config.yaml
model: "self-supervised image encoder"
dataset: "close-ups of made-up surfaces with and without defects"
train_examples: 101725
image_size: 48
crop_scale_min: 0.4
horizontal_flip: true
color_jitter: 0.6
method: "barlow_twins"
arch: "mlp_mixer"
norm: "rmsnorm"
norm_position: "pre"
hidden_act: "swiglu"
mlp_ratio: 2.67
parallel_block: false
inner_norm: false
moe: "top_k"
drop_path: 0.05
num_experts: 4
moe_every: 2
expert_mlp_ratio: 0.5
experts_per_token: 1
shared_expert: false
patch_size: [8, 8]
conv_stem: false
layers: 16
width: 128
projector_hidden: 512
projector_out: 1024
projector_hidden_layers: 2
residual_init: "scaled_by_depth"
optimizer: "adamw"
learning_rate: 0.0032
beta1: 0.9
beta2: 0.99
eps: 1e-08
max_grad_norm: 1.0
max_steps: 7500
batch_size: 256
epochs: 18.9
lr_schedule: "linear"
final_lr_fraction: 0
warmup_steps: 1500
weight_decay: 0.2
Rows from block 13 of a small self-supervised image encoder, named by matrix and row number. Rows with one number within an expert belong to one neuron, the router's apart. Each number is 200 + 40 x the weight over its row's rms, rounded and kept within 0 to 999. All counts start at 0. After the name is the row's rms in percent of the matrix's.
Before each expert's rows are labels from the 100 images, of 14848, where the router gives the expert most weight on average: "top examples" is what is common among them. Only what is clearly more common there than usual is listed. The data: close-ups of made-up surfaces with and without defects.
# router: router (model.blocks.13.mlp.router.weight, 4x128), inputs 64-127
# gate: expert gate (model.blocks.13.mlp.gate, 4x64x128), inputs 64-127
# up: expert up (model.blocks.13.mlp.up, 4x64x128), inputs 64-127
# down: expert down (model.blocks.13.mlp.down, 4x128x64, transposed), outputs 64-127

# expert 2
top examples: woven cloth; wire mesh; smear
router.2,101,202,223,198,219,176,228,215,290,199,203,146,216,201,213,200,159,244,179,141,249,226,188,200,212,276,233,193,203,184,190,145,198,315,121,214,201,249,149,294,214,179,200,263,212,198,213,260,269,254,158,232,186,260,164,210,200,274,254,210,248,251,194,224,160
gate.7,099,205,208,195,125,163,175,203,204,200,204,163,149,229,211,220,172,171,166,183,276,163,253,182,178,227,208,237,171,285,168,155,264,219,174,198,199,178,218,237,171,205,300,148,153,231,176,208,191,202,159,224,206,87,148,207,200,212,211,197,221,167,157,174,219
up.7,109,193,196,195,131,169,185,208,199,183,191,147,161,223,214,228,151,189,163,183,246,166,225,160,171,216,198,221,190,280,167,148,244,217,167,181,168,178,208,227,175,207,283,146,175,212,182,206,171,214,150,231,190,90,140,200,187,217,239,199,205,183,160,159,216
down.7,111,246,210,230,166,220,183,138,210,224,202,294,189,225,258,251,240,243,230,154,240,255,191,225,210,178,191,250,253,234,220,276,255,180,249,199,204,217,266,208,197,148,198,158,228,261,214,197,200,138,157,230,232,225,205,218,201,183,171,206,146,173,203,233,214
gate.8,089,161,228,189,170,209,178,221,160,231,195,224,222,268,141,191,265,183,220,223,237,155,210,277,245,198,191,231,176,218,151,235,170,83,198,222,190,159,137,150,196,176,245,95,128,161,185,202,155,141,236,231,202,125,249,158,158,184,177,213,157,128,181,202,239
up.8,083,212,147,160,271,168,213,196,262,137,298,182,255,151,237,184,197,241,161,242,108,241,148,196,253,207,227,189,207,148,203,109,232,181,177,213,272,194,205,173,247,227,166,172,192,234,164,233,206,190,207,140,104,255,204,215,213,188,170,196,177,191,223,177,206
down.8,088,149,209,218,134,206,211,207,186,174,195,245,212,170,203,278,221,222,282,239,159,213,136,273,175,248,234,162,227,148,232,185,307,218,178,195,245,164,194,198,268,182,194,125,214,183,165,243,194,201,230,245,58,190,218,183,215,195,212,210,250,141,150,199,172
gate.9,105,201,177,184,206,232,181,169,202,253,162,195,236,71,173,229,141,236,171,251,223,187,206,316,198,260,232,187,99,134,232,200,188,278,167,224,276,279,189,256,209,192,173,195,237,171,149,189,208,242,165,200,277,223,221,245,221,204,226,133,264,237,202,196,237
up.9,118,198,169,259,144,160,226,178,236,202,224,220,204,152,230,163,173,146,160,286,237,157,244,212,234,181,195,226,188,121,139,121,265,157,197,216,242,147,215,207,150,207,150,147,156,169,192,149,189,178,164,195,268,153,267,175,140,186,125,205,219,130,183,222,236
down.9,119,178,205,218,200,194,223,218,192,199,182,166,171,155,190,163,177,215,204,215,215,208,189,214,174,144,221,227,200,182,192,262,146,282,95,202,195,182,162,219,257,193,148,179,252,199,144,228,304,168,178,214,259,223,116,212,239,180,210,186,228,212,227,213,195
gate.10,092,243,162,138,195,213,191,161,129,242,254,262,266,193,177,166,233,198,151,248,230,213,180,193,220,210,230,174,176,198,271,195,263,181,187,194,211,219,244,236,140,245,186,239,159,232,179,218,218,172,163,239,148,196,258,195,183,173,202,138,222,184,226,160,225
up.10,055,148,177,220,264,233,171,226,167,276,182,219,155,175,207,207,294,303,204,199,161,140,262,188,194,223,145,170,175,256,139,201,252,192,231,75,255,194,241,205,147,217,215,202,181,232,246,170,207,227,191,147,240,207,184,166,182,163,193,214,185,261,206,306,180
down.10,049,300,214,253,226,174,157,252,173,231,203,190,134,170,253,213,230,222,229,205,233,237,214,176,215,138,237,253,146,171,203,206,179,216,210,252,217,173,186,173,184,203,135,153,251,138,268,269,175,231,231,169,182,195,236,215,197,179,281,159,180,162,238,295,168
gate.11,099,179,201,192,137,264,118,181,161,217,186,182,291,158,196,167,202,243,246,186,255,191,213,181,148,172,157,177,168,198,182,171,173,187,189,220,211,93,212,180,163,182,173,276,202,167,210,202,197,205,228,185,222,186,262,114,249,229,118,218,166,292,132,246,199
up.11,121,188,228,204,246,163,192,208,204,163,180,153,216,176,227,247,168,237,228,206,170,258,176,195,114,188,180,192,247,181,199,165,107,228,172,178,135,159,145,156,186,154,135,227,229,116,237,250,139,247,214,177,134,171,207,146,234,255,168,244,150,241,143,245,153
down.11,113,241,159,193,61,190,183,171,184,210,181,194,318,181,184,125,208,191,190,216,218,207,188,202,220,128,190,172,165,207,233,166,210,112,234,223,211,124,246,174,225,184,203,210,174,225,243,194,188,96,202,273,220,205,220,150,145,228,144,158,132,213,252,243,255
gate.12,119,186,156,166,240,288,182,209,156,233,143,183,197,161,146,169,183,233,190,149,136,224,192,206,168,198,180,142,124,227,287,243,184,199,185,215,89,257,213,182,163,210,173,185,226,214,165,212,209,190,165,192,209,220,179,260,206,212,247,104,168,196,234,189,171
up.12,124,176,203,185,140,158,263,137,135,275,242,239,187,219,199,226,209,183,250,269,258,175,168,183,216,199,213,195,166,204,97,193,167,145,247,159,299,161,160,203,218,251,233,263,127,208,247,172,163,213,269,208,205,179,218,159,134,143,188,233,218,216,184,229,192
down.12,121,266,212,244,216,199,206,197,160,126,199,137,211,172,293,210,122,194,231,244,181,207,161,161,190,193,289,230,174,200,183,201,219,241,144,175,224,207,239,179,242,185,113,165,224,226,193,277,197,196,169,218,220,193,163,180,212,209,185,260,220,187,221,167,219
gate.13,079,167,235,211,129,189,246,206,160,176,136,183,208,157,133,248,176,227,210,183,227,152,162,251,167,266,234,224,137,257,181,263,170,212,136,156,131,219,170,141,243,167,202,189,223,103,133,239,205,224,235,244,213,153,172,186,257,149,223,219,283,238,220,181,145
up.13,094,159,233,222,109,175,233,192,153,183,129,205,184,182,163,237,195,185,190,158,235,176,151,245,157,261,191,252,129,245,170,252,194,185,163,137,120,212,147,145,219,183,233,189,200,129,137,210,204,192,245,235,238,138,188,175,232,174,203,209,276,171,202,178,157
down.13,104,171,220,239,139,207,232,192,179,224,159,273,169,224,209,224,237,205,235,219,197,195,169,200,211,188,265,225,135,218,193,240,298,135,213,252,228,160,234,188,209,247,217,184,208,219,169,204,192,237,172,206,132,202,235,193,227,160,145,166,228,186,186,240,250
gate.14,085,206,211,190,237,236,144,187,216,181,186,202,216,262,205,123,188,182,152,246,221,149,200,198,254,224,231,207,167,142,184,142,216,178,199,94,187,204,203,162,153,201,189,159,188,224,207,169,249,164,162,161,297,242,178,114,219,162,165,208,199,178,178,104,227
up.14,087,254,185,259,242,259,246,199,214,153,201,225,168,235,205,176,151,190,207,196,205,178,188,137,216,216,133,212,164,194,175,144,229,144,239,166,127,243,163,172,216,247,147,241,222,235,245,156,235,159,234,188,268,205,133,156,181,159,206,197,181,166,107,190,227
down.14,085,214,200,186,244,215,173,227,205,244,216,254,264,183,240,143,238,236,130,233,167,217,210,222,219,247,172,237,143,205,228,258,174,229,186,175,230,275,243,180,239,218,150,222,265,199,170,235,174,194,154,158,189,214,215,252,234,171,169,183,142,224,225,267,226

# expert 0
top examples: carpet; no defect; defect: none
router.0,098,210,199,174,210,162,198,202,236,182,260,155,222,225,234,186,243,157,205,193,177,203,195,190,203,105,177,199,155,124,224,203,195,183,196,160,253,136,289,224,224,209,228,164,159,191,220,193,143,156,180,174,11,157,208,235,225,155,161,176,162,199,213,155,260
gate.7,099,179,224,183,231,212,142,233,213,240,200,271,195,159,179,121,210,258,174,205,273,175,250,245,326,163,253,193,175,182,189,193,147,238,153,259,210,248,211,165,229,139,211,216,189,201,207,224,336,195,169,191,260,256,192,208,286,212,187,187,267,253,209,169,210
up.7,103,213,173,192,98,192,240,123,176,208,190,271,217,242,192,252,238,234,229,152,152,229,187,176,119,230,132,171,244,235,207,227,232,181,287,215,221,166,185,185,192,233,171,210,234,222,240,172,83,232,277,175,192,180,218,200,136,201,205,211,153,159,221,285,157
down.7,112,202,154,189,126,235,209,158,163,234,189,256,209,195,167,244,245,186,224,212,201,164,219,206,167,153,210,220,308,258,191,226,195,126,243,214,149,86,201,209,222,161,177,197,231,154,125,144,143,205,213,187,149,206,223,246,156,230,187,180,168,240,226,160,212
gate.8,062,131,140,229,147,194,143,147,229,252,188,213,253,185,162,249,223,189,266,246,142,118,210,230,270,149,182,185,270,181,203,231,234,262,113,196,201,249,194,223,131,193,205,173,236,232,140,230,254,228,173,202,248,237,210,203,201,117,217,172,223,174,165,205,212
up.8,057,299,250,210,220,189,215,211,111,210,137,254,193,217,204,153,153,168,152,197,273,146,156,186,162,223,242,215,254,264,245,164,173,181,283,202,151,191,180,252,265,155,173,217,249,245,209,276,191,219,256,169,303,158,234,212,265,227,188,229,230,216,230,217,205
down.8,068,203,208,255,189,115,142,201,242,172,285,167,239,218,214,310,234,201,181,163,249,168,233,251,229,220,234,187,242,210,191,243,175,175,133,181,210,140,172,246,169,100,164,164,251,220,214,231,228,175,225,201,159,208,162,191,225,152,228,252,165,207,258,263,171
gate.9,097,242,239,253,222,176,166,205,172,157,161,160,184,145,195,236,195,243,143,184,208,231,168,165,146,195,288,186,204,149,242,193,176,201,184,207,208,298,155,204,132,147,220,174,141,250,183,109,193,272,220,234,244,184,145,193,141,152,242,252,266,217,211,125,205
up.9,111,217,143,190,209,230,220,166,256,112,220,196,126,264,209,159,179,145,186,188,183,214,152,141,145,219,147,165,155,130,190,182,198,203,176,211,210,195,231,209,187,232,172,200,266,169,168,210,244,91,195,122,190,168,160,176,198,232,107,168,245,179,183,151,214
down.9,105,245,165,212,212,224,178,173,208,231,263,240,226,153,227,247,271,204,208,155,198,193,234,277,229,184,169,272,228,127,192,213,203,162,244,222,201,130,268,188,225,214,197,176,106,163,190,142,139,191,224,163,187,213,298,197,216,170,181,210,255,197,244,225,311
gate.10,094,225,165,204,226,219,190,225,166,148,130,225,190,169,193,223,208,331,231,161,270,194,191,253,206,198,225,183,235,261,214,240,125,200,221,223,127,232,105,169,190,126,179,223,179,181,203,210,191,288,227,183,174,263,221,165,176,231,287,209,187,264,153,269,164
up.10,067,236,162,270,206,157,224,215,116,185,170,136,234,202,198,244,241,240,198,262,260,262,178,253,234,205,178,241,250,260,222,222,196,180,210,118,165,208,198,142,197,181,228,151,163,185,190,216,146,254,216,213,184,209,222,170,238,200,211,270,204,201,133,225,190
down.10,075,210,200,265,166,139,201,236,112,187,114,182,266,183,240,161,173,183,191,231,202,202,122,159,181,176,208,189,247,252,209,220,214,190,182,243,236,226,154,174,138,214,147,250,216,190,183,195,219,234,227,179,255,189,145,179,220,187,201,221,173,194,211,297,120
gate.11,090,204,164,176,196,208,217,196,254,176,230,210,203,174,205,155,173,195,174,226,187,150,203,268,199,191,196,198,117,179,169,172,347,238,180,232,224,72,211,286,251,249,174,158,170,192,186,170,221,226,178,248,166,196,226,217,165,201,174,126,217,188,197,255,213
up.11,135,191,194,142,116,204,224,230,202,179,151,267,118,248,168,151,231,190,215,221,261,171,175,212,233,236,167,206,191,237,156,218,252,239,286,205,240,175,144,244,189,192,248,242,208,240,217,207,252,226,242,234,277,136,229,237,233,244,228,175,260,221,253,231,165
down.11,135,150,214,186,200,179,180,199,181,170,224,222,265,193,184,149,149,209,195,249,245,245,173,212,162,232,169,94,189,192,233,179,102,197,213,173,176,217,162,149,214,140,191,199,209,209,213,156,237,210,155,195,307,239,233,93,186,237,180,255,191,167,144,177,112
gate.12,099,233,206,211,147,216,197,238,181,209,140,108,187,252,209,190,166,165,178,155,142,146,232,154,188,151,143,199,213,182,91,227,177,223,181,231,194,168,203,199,119,225,162,231,187,170,168,187,189,238,180,146,194,151,187,194,292,158,252,189,238,228,201,219,168
up.12,092,244,216,187,269,193,221,226,246,185,245,288,179,158,196,201,214,214,239,240,237,236,217,281,189,265,321,227,208,229,227,191,256,181,235,195,215,174,174,226,273,151,222,202,225,239,211,270,194,221,182,209,206,273,225,217,194,257,166,177,151,173,197,139,220
down.12,094,169,209,250,213,123,212,237,236,186,213,137,237,228,278,216,207,154,146,223,221,193,194,150,197,210,186,211,188,163,244,95,227,198,182,183,172,189,225,214,96,249,231,176,228,159,199,217,164,185,222,200,129,95,178,198,190,189,163,260,204,118,182,182,214
gate.13,095,172,314,223,232,220,188,220,189,208,193,181,260,122,158,221,251,226,170,186,233,261,203,217,226,206,251,220,226,195,230,208,214,177,194,215,233,258,196,203,176,184,223,164,101,243,216,105,193,261,174,276,222,209,279,239,164,209,258,256,222,203,187,181,233
up.13,103,237,262,225,188,150,173,221,173,222,184,140,230,167,202,235,184,296,159,234,205,182,222,204,182,181,266,249,203,205,235,137,184,226,211,207,137,248,161,259,164,152,230,212,160,209,180,177,172,339,233,283,227,184,184,265,178,149,302,229,166,259,237,184,231
down.13,111,154,202,224,199,224,212,217,282,178,147,196,190,260,160,170,169,216,161,233,201,197,229,163,161,190,208,206,157,266,181,200,147,228,242,202,218,238,187,210,221,209,243,198,312,246,162,216,279,203,216,233,199,196,112,253,230,231,215,144,126,206,219,232,182
gate.14,104,209,187,189,153,184,154,194,149,150,93,164,172,190,129,214,149,288,169,139,189,135,185,177,191,133,174,184,191,218,119,243,134,193,195,203,163,193,182,212,152,156,204,190,169,166,157,177,225,288,212,137,230,162,203,212,248,163,281,251,233,270,205,189,150
up.14,092,209,261,175,248,233,220,236,217,203,287,289,240,233,197,154,235,97,223,273,208,244,201,211,238,271,209,205,204,221,258,169,258,224,266,185,233,190,187,195,221,227,219,262,237,234,226,250,212,118,195,228,169,233,219,148,223,277,131,162,147,116,214,235,202
down.14,100,180,243,255,261,129,211,166,230,243,251,149,218,256,217,232,206,165,173,216,223,147,246,157,201,205,188,239,211,166,189,144,230,189,210,181,143,208,247,141,137,242,221,191,235,152,213,202,196,123,260,207,83,141,232,209,181,197,168,269,184,168,207,226,265

# expert 1
top examples: leather; no defect; defect: none; specks
router.1,101,238,221,174,205,267,198,134,103,256,151,238,204,215,158,190,196,211,189,266,235,162,256,249,210,261,250,246,165,283,210,238,195,177,180,177,170,217,237,78,209,232,226,143,209,266,157,151,159,215,198,208,391,186,219,197,197,204,198,170,227,138,180,234,224
gate.7,113,168,180,183,184,223,184,236,213,212,241,247,225,225,217,141,244,213,222,172,104,174,162,208,218,122,184,140,196,168,135,242,266,285,217,204,229,128,193,219,186,229,228,231,186,235,213,185,219,214,160,197,80,204,177,174,221,215,288,202,159,212,255,212,80
up.7,078,245,233,202,201,112,200,230,201,250,210,146,153,265,226,184,206,184,172,247,236,195,322,181,195,173,199,266,277,282,142,177,244,141,180,251,196,209,195,145,154,206,226,161,128,233,142,131,205,189,217,190,229,159,165,277,199,175,165,240,221,208,151,204,231
down.7,086,204,241,273,211,193,224,214,201,199,182,188,142,184,219,243,145,188,165,229,199,182,143,127,201,158,184,299,129,199,159,235,101,219,162,260,154,221,206,212,274,173,231,188,276,161,185,237,228,194,237,178,298,221,159,228,174,188,203,168,240,257,170,219,222
gate.8,122,116,194,165,174,220,147,189,201,140,173,184,200,118,180,148,194,166,223,153,106,199,148,246,147,126,202,108,211,139,159,194,159,235,179,184,155,147,148,233,184,179,192,248,181,239,205,217,215,220,174,149,132,239,174,127,223,275,235,159,174,250,157,132,130
up.8,074,231,178,188,169,193,215,126,155,161,281,241,225,241,181,206,222,223,150,300,286,200,126,218,255,133,332,181,282,208,234,151,172,223,196,192,116,208,188,214,215,247,232,203,218,208,186,145,203,210,160,166,193,156,202,262,162,174,190,251,199,210,187,172,187
down.8,075,262,197,191,263,188,217,186,150,323,212,217,209,241,200,218,186,194,122,165,226,163,246,201,204,165,257,324,250,204,197,224,146,178,184,223,144,164,249,150,208,217,222,133,128,169,179,202,197,167,241,207,273,211,249,197,200,186,129,223,226,197,205,227,217
gate.9,112,170,149,149,206,243,187,187,159,215,147,213,183,154,157,188,203,216,158,161,176,208,193,130,204,175,204,126,179,159,221,302,135,186,175,237,192,215,181,227,155,182,203,258,174,127,185,173,248,216,228,212,148,242,149,220,166,166,215,164,164,268,287,139,197
up.9,104,187,157,207,282,221,192,214,175,102,103,114,148,136,211,209,197,212,180,206,205,187,200,177,170,203,183,211,98,190,198,191,152,199,153,242,181,199,158,220,188,142,205,189,144,158,121,191,238,164,213,229,238,228,122,183,152,159,194,155,173,223,209,191,217
down.9,107,148,156,144,183,207,200,231,225,128,223,242,234,157,187,217,181,233,187,136,197,228,205,206,187,207,210,112,167,169,225,234,179,199,242,223,252,161,183,263,202,169,231,164,216,210,157,169,247,172,201,193,66,239,241,204,198,233,266,209,159,229,213,183,166
gate.10,116,221,218,185,149,247,204,200,214,247,161,215,238,212,227,166,184,169,112,220,195,138,242,190,228,201,186,213,183,148,220,202,189,218,148,216,183,202,245,215,142,305,219,208,112,175,190,162,151,162,150,169,192,181,162,236,176,211,203,220,223,192,248,77,224
up.10,121,164,221,205,215,113,245,222,200,171,249,184,170,248,185,241,226,174,281,196,240,300,153,254,189,177,221,146,204,192,172,168,211,209,251,223,200,148,137,198,218,151,228,180,306,211,271,247,240,209,262,235,151,207,229,188,210,230,207,190,145,183,189,181,131
down.10,115,244,199,232,204,205,259,135,201,271,180,228,153,244,235,234,162,220,108,229,223,212,257,214,143,181,244,282,163,214,209,169,183,159,271,243,205,232,162,189,193,238,202,189,212,227,203,217,196,198,291,213,316,163,213,227,223,178,219,205,158,192,219,254,223
gate.11,088,133,168,116,141,151,174,176,219,191,258,223,240,141,134,154,234,231,177,168,172,209,188,159,170,171,155,140,205,124,158,184,141,214,229,209,227,241,266,174,203,129,163,228,228,177,211,244,154,127,189,109,151,186,207,158,223,181,193,170,137,214,214,140,177
up.11,075,209,253,219,224,87,194,186,208,161,207,199,151,190,230,211,219,151,165,192,165,309,186,211,135,207,250,209,171,209,197,146,202,257,184,283,213,135,185,254,199,163,244,187,214,168,182,241,131,134,222,137,179,181,177,215,188,228,164,230,170,209,231,82,193
down.11,073,164,246,237,201,180,171,210,224,244,176,197,194,211,282,275,173,225,200,138,191,239,210,138,171,149,122,215,191,155,205,257,124,183,184,246,216,214,197,177,173,156,190,199,258,155,191,249,183,225,221,160,196,190,180,240,243,261,181,157,195,256,198,226,211
gate.12,093,134,165,193,192,227,250,269,202,204,234,166,202,192,165,153,178,182,232,170,159,232,138,196,155,143,219,97,242,180,185,190,226,232,180,193,199,180,126,263,144,203,183,303,214,224,249,235,236,214,149,183,84,194,143,196,249,190,235,186,139,266,235,178,115
up.12,053,249,188,196,168,193,216,196,250,141,172,222,238,167,280,204,165,198,148,202,160,199,256,239,223,207,193,204,216,183,195,236,211,190,195,162,190,196,248,277,300,175,241,243,166,203,157,204,186,138,298,167,165,189,106,162,182,200,182,189,155,177,281,268,246
down.12,060,235,187,162,204,214,216,133,220,176,250,177,175,223,231,221,244,189,152,208,182,191,277,204,200,171,204,180,258,236,161,197,255,260,270,231,135,225,302,280,221,222,176,192,203,223,244,176,109,196,178,186,149,242,172,206,147,155,225,194,205,233,206,202,218
gate.13,094,146,248,69,210,177,186,130,161,255,224,213,212,146,181,189,240,156,151,247,158,219,187,224,251,204,245,137,215,182,270,250,145,155,121,185,204,229,226,175,187,236,208,176,210,205,192,195,178,184,143,233,89,215,231,192,189,153,191,188,195,173,221,182,240
up.13,100,197,152,219,119,214,273,279,242,207,230,218,211,281,183,186,159,235,246,147,211,181,168,188,175,169,180,193,236,211,137,170,237,267,281,221,196,158,154,228,200,216,194,217,200,214,253,219,236,229,262,162,235,171,182,182,224,226,226,241,181,251,204,186,94
down.13,106,258,226,211,280,184,177,222,161,323,225,196,194,168,187,169,160,165,185,224,234,231,206,160,184,182,171,295,168,232,208,232,148,158,194,191,165,264,205,115,194,211,174,167,157,186,159,177,159,152,207,184,311,230,259,201,179,205,186,208,183,124,195,221,228
gate.14,083,174,223,162,155,212,248,269,216,134,287,189,167,252,153,175,180,186,172,213,210,190,128,178,222,166,220,151,230,212,202,233,210,312,197,188,200,211,197,235,245,224,212,238,280,179,222,228,222,210,208,188,164,178,140,204,267,254,302,266,229,216,240,177,130
up.14,073,145,203,177,109,223,145,183,159,168,139,204,226,195,132,245,168,219,269,186,252,149,156,161,149,191,138,198,187,256,206,224,215,193,237,177,186,198,190,164,231,152,222,223,219,277,176,233,196,227,218,250,239,226,214,148,244,210,213,193,227,220,133,241,133
down.14,078,135,144,215,180,191,142,250,203,79,169,223,237,248,180,185,178,228,197,137,244,202,132,136,216,166,168,90,183,144,213,204,175,270,160,210,218,169,205,217,224,185,218,233,210,243,226,176,213,211,169,239,107,221,168,138,175,234,239,242,152,220,246,182,184

# expert 3
top examples: stone; tiles
router.3,099,154,160,264,165,216,182,247,213,184,205,234,173,190,227,217,181,173,247,193,142,206,167,154,185,156,174,122,249,186,187,187,215,138,276,202,192,183,84,167,147,181,146,229,223,142,223,206,209,146,258,183,119,203,193,173,198,157,214,232,135,214,218,203,100
gate.7,109,238,234,186,178,173,198,236,236,200,225,241,214,174,206,155,186,195,147,278,176,136,210,231,250,186,230,186,176,159,214,204,234,207,177,178,226,147,253,221,228,191,188,129,203,348,265,207,162,293,105,236,167,189,222,143,180,192,221,138,215,222,142,153,205
up.7,124,128,139,203,219,250,186,140,190,210,195,182,208,212,179,230,221,252,252,122,263,210,224,179,149,219,165,228,203,201,164,222,168,191,220,246,195,243,153,201,183,221,227,271,196,71,135,164,233,89,288,162,214,195,245,237,218,167,181,232,186,202,195,216,216
down.7,116,164,178,223,225,200,205,169,166,139,248,170,207,221,190,262,200,286,257,155,253,180,182,130,170,191,104,207,207,164,206,188,213,168,263,206,256,177,241,141,152,252,234,190,194,147,153,167,191,191,310,128,200,202,277,159,187,204,254,287,240,192,146,206,216
gate.8,104,229,144,188,169,206,174,188,163,273,266,236,211,158,162,237,190,243,198,186,179,117,204,183,152,177,133,178,182,240,294,190,159,172,163,226,200,209,249,215,231,282,195,186,208,153,163,149,146,152,195,172,177,228,173,317,194,132,162,121,157,191,250,189,179
up.8,114,200,138,169,164,213,184,191,159,259,269,208,216,160,171,218,185,239,238,151,177,137,180,221,141,194,143,175,214,213,303,153,178,178,151,236,154,223,252,245,190,282,200,182,206,146,167,147,197,175,136,200,188,244,116,333,198,140,161,158,146,197,245,183,218
down.8,118,129,237,186,179,221,208,306,196,275,265,156,194,179,176,194,252,204,244,225,206,209,213,207,180,221,130,226,275,205,286,120,203,225,174,230,190,165,249,279,167,209,207,150,207,229,183,302,116,212,135,255,229,202,185,257,208,226,208,214,182,164,258,235,184
gate.9,101,194,227,235,108,182,147,224,184,188,190,136,224,166,261,262,197,175,277,217,213,189,177,185,229,181,182,231,219,192,265,181,166,228,214,177,211,245,194,200,163,184,191,194,235,204,163,260,148,197,251,259,189,188,150,196,236,123,160,252,186,199,193,154,145
up.9,115,189,197,168,275,213,217,162,199,230,233,287,222,187,154,129,206,245,146,157,188,209,225,247,199,214,255,154,212,193,159,192,219,197,175,198,197,137,210,230,191,220,192,228,152,207,259,185,211,251,134,184,157,257,270,224,196,235,293,175,187,227,228,226,265
down.9,112,152,208,192,251,205,186,179,263,153,188,207,275,190,161,123,155,224,218,181,164,227,174,184,149,243,209,264,93,243,126,245,174,218,165,185,189,171,119,164,201,162,191,253,177,240,236,183,188,263,171,192,125,231,200,163,221,237,205,64,207,183,214,143,244
gate.10,100,209,266,152,163,160,158,241,202,143,246,172,157,188,161,143,230,235,242,167,262,148,153,190,183,152,187,198,212,237,155,190,248,166,191,190,150,132,192,148,149,178,178,219,189,177,230,247,211,228,199,250,239,155,193,197,234,189,187,223,169,187,252,160,161
up.10,093,144,173,147,232,195,195,168,187,158,231,165,178,154,136,240,224,263,187,206,230,158,150,170,178,159,225,171,195,87,198,186,179,149,135,155,187,245,176,180,209,208,168,121,147,104,199,207,171,211,173,172,187,275,163,184,212,131,211,195,194,232,183,111,160
down.10,101,264,100,232,249,201,145,136,181,176,160,211,147,158,245,229,186,155,117,182,141,180,202,123,226,138,266,218,225,149,220,216,187,123,210,183,205,202,148,191,192,180,141,168,162,243,225,163,198,232,147,142,218,242,129,188,226,178,167,182,142,200,154,208,224
gate.11,086,233,177,206,236,175,200,186,200,163,215,174,174,172,236,176,169,196,117,198,174,273,173,208,229,212,232,163,271,206,217,114,224,217,246,208,235,190,189,185,180,199,191,212,153,110,224,189,221,318,119,234,210,218,109,225,174,171,239,244,221,205,195,206,258
up.11,092,198,158,194,258,162,182,166,205,189,162,191,198,137,187,132,177,177,133,201,166,242,158,243,229,184,252,114,254,191,234,145,235,220,177,197,211,165,199,233,161,185,186,189,165,174,244,222,136,296,124,272,168,227,135,194,200,142,229,245,183,184,181,142,224
down.11,102,240,232,211,274,187,262,204,213,225,143,132,266,225,239,172,161,157,203,209,214,270,145,229,193,232,256,250,222,203,152,250,254,209,180,228,241,162,234,196,264,240,256,250,182,170,243,207,154,209,168,188,196,208,167,207,194,223,230,218,165,167,206,215,246
gate.12,098,217,166,166,220,230,243,197,142,251,210,163,236,169,152,158,211,212,173,280,211,202,245,194,208,195,178,107,95,226,238,229,240,203,201,193,275,226,238,224,253,170,241,212,215,221,252,219,223,236,148,238,220,173,229,250,215,268,218,95,246,271,196,148,236
up.12,069,137,132,288,168,225,238,193,138,262,227,193,187,245,223,235,211,184,214,167,201,225,224,184,233,210,208,273,149,218,220,219,218,191,185,70,148,201,193,193,258,203,201,229,128,151,171,187,203,145,187,235,159,205,205,192,166,246,224,175,124,200,151,170,233
down.12,068,244,210,138,183,156,246,223,248,259,164,226,180,196,153,235,234,276,218,142,149,209,262,224,247,187,204,232,274,119,173,212,207,195,196,207,192,211,206,225,203,154,176,258,217,120,210,184,184,191,191,113,147,229,248,211,176,147,168,230,214,173,193,158,201
gate.13,096,115,143,146,234,292,252,170,218,187,171,201,178,148,170,202,202,216,202,203,190,153,213,170,206,168,158,133,143,180,189,189,204,248,231,196,163,224,180,279,221,155,207,227,221,161,155,180,272,171,134,209,253,271,174,181,155,224,218,172,214,276,157,214,315
up.13,106,125,139,116,237,274,216,149,213,182,191,214,191,136,151,157,182,235,197,206,175,140,220,159,168,148,158,126,97,187,170,169,213,212,212,189,149,195,182,278,176,140,217,241,205,179,159,175,254,160,130,203,241,266,166,174,170,217,212,132,189,270,170,194,300
down.13,112,184,252,198,230,296,140,215,157,164,197,135,167,160,257,187,216,177,195,168,211,194,196,266,181,236,144,218,123,201,202,219,164,197,216,214,184,193,222,104,201,160,223,120,237,202,158,284,194,188,219,236,198,228,200,221,204,183,295,206,172,173,132,230,254
gate.14,077,158,152,212,216,212,161,189,198,171,236,249,157,138,172,153,199,159,222,170,193,166,203,142,182,217,132,45,168,208,175,254,245,184,226,212,165,190,184,221,106,248,201,252,202,219,200,162,248,201,217,156,159,213,166,114,211,173,194,149,208,239,182,243,209
up.14,082,232,267,270,189,154,239,208,253,150,268,175,192,178,258,281,210,252,178,228,234,246,182,191,217,247,203,348,185,199,206,175,193,186,196,178,246,201,164,196,338,191,188,154,152,214,207,235,160,228,178,146,234,200,308,240,162,194,181,255,199,202,204,216,191
down.14,079,175,210,169,153,182,235,205,212,235,240,285,189,227,138,215,150,219,167,208,240,176,186,108,242,197,152,217,201,205,218,258,222,239,175,194,218,159,183,231,162,263,235,269,228,146,201,193,242,231,152,182,176,246,185,120,228,240,96,201,181,257,156,177,219